Weights of a small contrastive image-text model.
Model: 48-pixel images, encoder activation relu, text encoder width 256, text encoder activation quick_gelu.
Training: soap at rate 0.0012, 6300 steps, batches of 256.
Data: trained on flat shapes of many kinds, plain or patterned, on busy backdrops, 195000 training examples, 8.3 epochs.
Rows from block 4 of the text encoder, named by matrix and row number. Rows with one number belong to one neuron. Each number is 128 + 24 x the weight over its row's rms, rounded and kept within 0 to 255. All counts start at 0. Numbers have three digits each. After the name is the row's rms in percent of the matrix's.
# fc1: MLP up (text_encoder.blocks.4.mlp.fc1.weight, 768x256), inputs 0-127
# fc2: MLP down (text_encoder.blocks.4.mlp.fc2.weight, 256x768, transposed), outputs 0-127
fc1.756 087:149098114106172140123125123154079133119128145114130111149119166128162084129108126145101135109124144101137155140156140116113139129094155128104117142162157109132128149120117151121119116089133130123129153124110143145098156194097102153120131135139113143152127122118150125134088139087131132075122109134171126148174117135205129129125210140111130078116144115127108112163124079112129091143137
fc1.757 097:120165107161120079106180082121130093157142132144126118102132130123143106117096106118127125097122108146132093109134112186108123127085084089145111182138154130153127107089150150134135105174111111120134089149150104111161125119162142120184100165135144127129083184078135144102128091109142140140133110126093099132141095175117136117147170129090137148097160122114106154110131113079115118165093
fc1.758 086:114117152102139130169130095141123090116089145078071113104167151121151114058130124131092118141138087149134094119116137158154138149142103121125081108102068101146135134114175162133140107136112094104143109191117148126141137112101110128152117152135137145169127136090182181133101137102109146132138115110117144120103113130127130126113146158116105129114124140104125100114099147134145105081148
fc1.759 088:125125118122100148091154096156133163140130125152127139100094121180135130098097138104149137137133165173092120183132143087143149124102124109091107139126117148145128102111116149148211119146144115097130134145156125124065113141121147133110132095101131065129130182131109171103119119089131164166136122171121106148174165104151143104157171153078118114121137147155111124130099151133158151119098
fc1.760 109:130110176153128075115153159109132122129149101105115145112102167127124140141092127114142174157155123151115171101138138138106163095113128130123100136153128134112115143142112164177113120110136119158113123117149150141146133091113144120161119142143132152135106087191127072106137116153157159108108119102155117130115118152130136127103129141101099139146091135101105134178144094133136150160167
fc1.761 116:125148107093139153155087092184118135165129110143164100135093109123117153133147124123121126152063112152147141136095156107138115150136143144136100180173098119104107134155098152141156150146093133150098128153087146183177120179110133078136138132125138155121136153110138135100117151154101158128096163120083133091105101135188110116141140109150132116192099148126128126116174155146164130113128
fc1.762 090:076133122162137060096161160163147160149131144137117156106161155137139130131101123139163147144132117139133142142139131134141129150121169101105102095135131108124157099132122117137139174138127119123128153096100147137123102151116105124121121116132146136182139109106119175127132159104116128167148167107147134127113096142094131128112148132128118147120099128149157093144167101075127134123149
fc1.763 100:088126151150099131166137135110138196140145133099103153123155068136127103183164152101155106168168152113125138100131139108159093112161136125126139136143134112126128133148127117132172127101157090131155130078190113101125146119129102125129117115140157110114150129173146136121104128088103142168150100145129153140104158147119131116087150176101087135094110140160142086109157141165160093117123
fc1.764 093:157139136136132090137107145152190106170153184125132101139156123114134113143137125137132166147114107125161188103104137153149112120144076143125193163100136173114136086135139101110121166135130132129162110129117158154135148141114102137145128134073174113156145125111111129101138108063129104116061158073131133166132127124140124140116114176110115111157092125113167097101158113134116124130162
fc1.765 091:084130150147185113130122121115144148107150158102171101100120154158133107146114077139111114118130098136144115082133093146105146149189161109158143152086173134068124139127122157107096127111161137132173111102132123127097093096124142117118123134096149157103131137107129165182163093095125120078112123122130106144150082128152092133142111157140138129105119147173098075102091104095168149136101
fc1.766 105:142124165114175095148110142145180082134115128164127167125137125103144135130119147164129156076109144147100183138119087110127149111099168113108148127132096131144128114102127096165130159163107132111124159122130173153138169112160120150105148147114153113121143122120126128128111145115093121109143130126108093111109116151107109162115096143140100118142108166113109093138111118099155152092199
fc2.756 096:066131109180140115088127125099103137157090121153105100114104139108091145120101150101087081106115168096111118101164124116115116149136113120107089150128137097126171121099106165139126118128116094115119113101176124124131157147090122117101119178146086155160137145108067132169165112149129163125129106118131135161162076174157148118124174079099122123114093128115148148122131148162105100138120
fc2.757 095:132141094102179099114107160109115165089084138088088111146117199150124140157130144090168137120134099153139120136126141116130096134136111177149139120115117070112117133169125140122132127149124112140134188112196113155129129147100102126143088073157083104104095168157093090117164142106142120107117120123132095130154119128155112155132175152129132082149109142110144117111136107110134142121147
fc2.758 090:127147121157107180094130131135142160097111097128136121117103156116113109138153116137140099123116141167112093087132157100140079105162082147110136107094140158101149087170108111101138105145153138171094153091155074116108155147136137131166157136131126117128129119173105128124105140170123130169159121106105143155126126100109122126145131111120129135153138128146111133130108136170188105134087
fc2.759 089:150114146095147098160092189136125109119133137105137092153113098156164140143140096117125136143129112129135145191073095104150101104139076109105148145107096137120153166154157155147123147110138095122172134127139137156139121106143125116144104106180148091131121105147113098138132117126104121091125088110112136140108126145160140137142104129123123137158147091152155137106149134148089122127172
fc2.760 092:128182163108096118113183101144143117101144134143123123105151134165131121125135137155141110157112135138058111165157134109125132130126142127177152116129114134179135132096147146099155165131108123123122138179095162145140143128143147144125107133111124135148114118119095159121102139156133141134121143172103102101152115130124121138130135093162137129108164104136192146081140181155101127112126
fc2.761 105:117123118139150110119150110154148091081113124120101069144115134091113153153113177119116110083117141115089144104092134156128144129076116109121116129109080112097166091120140094158085123148147138150083100114160104122097151149150122123131128143119133167130126151127117125131115115159165172168110127169106094138110142168127109137094163123127127129151112129147152101138109146187137146162148
fc2.762 109:137122108125102139147161116124155150139135130141103161154121080084108132139155104151118102135163142169089141149088172133155129117100116128121148130105138152111167128073155134132120146087114133104151116138153140157129138132104123097131128128112118171120134075066149108081143099098139127078115121085131122124126113130148131149133105077125119132101124179135118168160116115095181133132138
fc2.763 109:126138128096087143125139121147143089152114162133167077134113113139132151134163144153180129130137100154115092069140099098092132142108124133138104119125114146137107084101121123140085131173097139088137128142090126136175135105107139148095096157192158125118148157142099111099100113125119149141175148153134139123182105156145179160114111188137112162146096166101120144133115110118137130175128
fc2.764 089:109117106102126117115099113126107128077115149123142160112154160133149108116146132119157113167124109149106086151152148136110113159149130096108097122138131125173163150113145152130097113151152166166102098147149133143096084102163074132110138107115143146131158140136159133119120170139171169150173137121149144120180125141108126127101182106157103147123124122158087146175120136137135148146141
fc2.765 094:116111128133112135115148084138179140109113120112129122121113134121119126150136138097137112105135111086129084120100101138159148108136111115134137118127124160183109091128113144082144148111110086122142167142141175152114053166131137133125125092129120106125129103148161128133146159102130141100113117148154147121169130096133148104153161106139103128128144102130091103173123107128129129152146
fc2.766 102:133110087138143092120175146132109170115112129104120126152166113123145156167142068097150115164104142137100133091134113124177130118159074132140110121126155144141147150114121098106138130138163142117125096094130088139112130176111111065148111109180103149107111111122122123119124151164164105147138089136123179132110093124122117136140156143114108121105178090140123138104155124120103139097108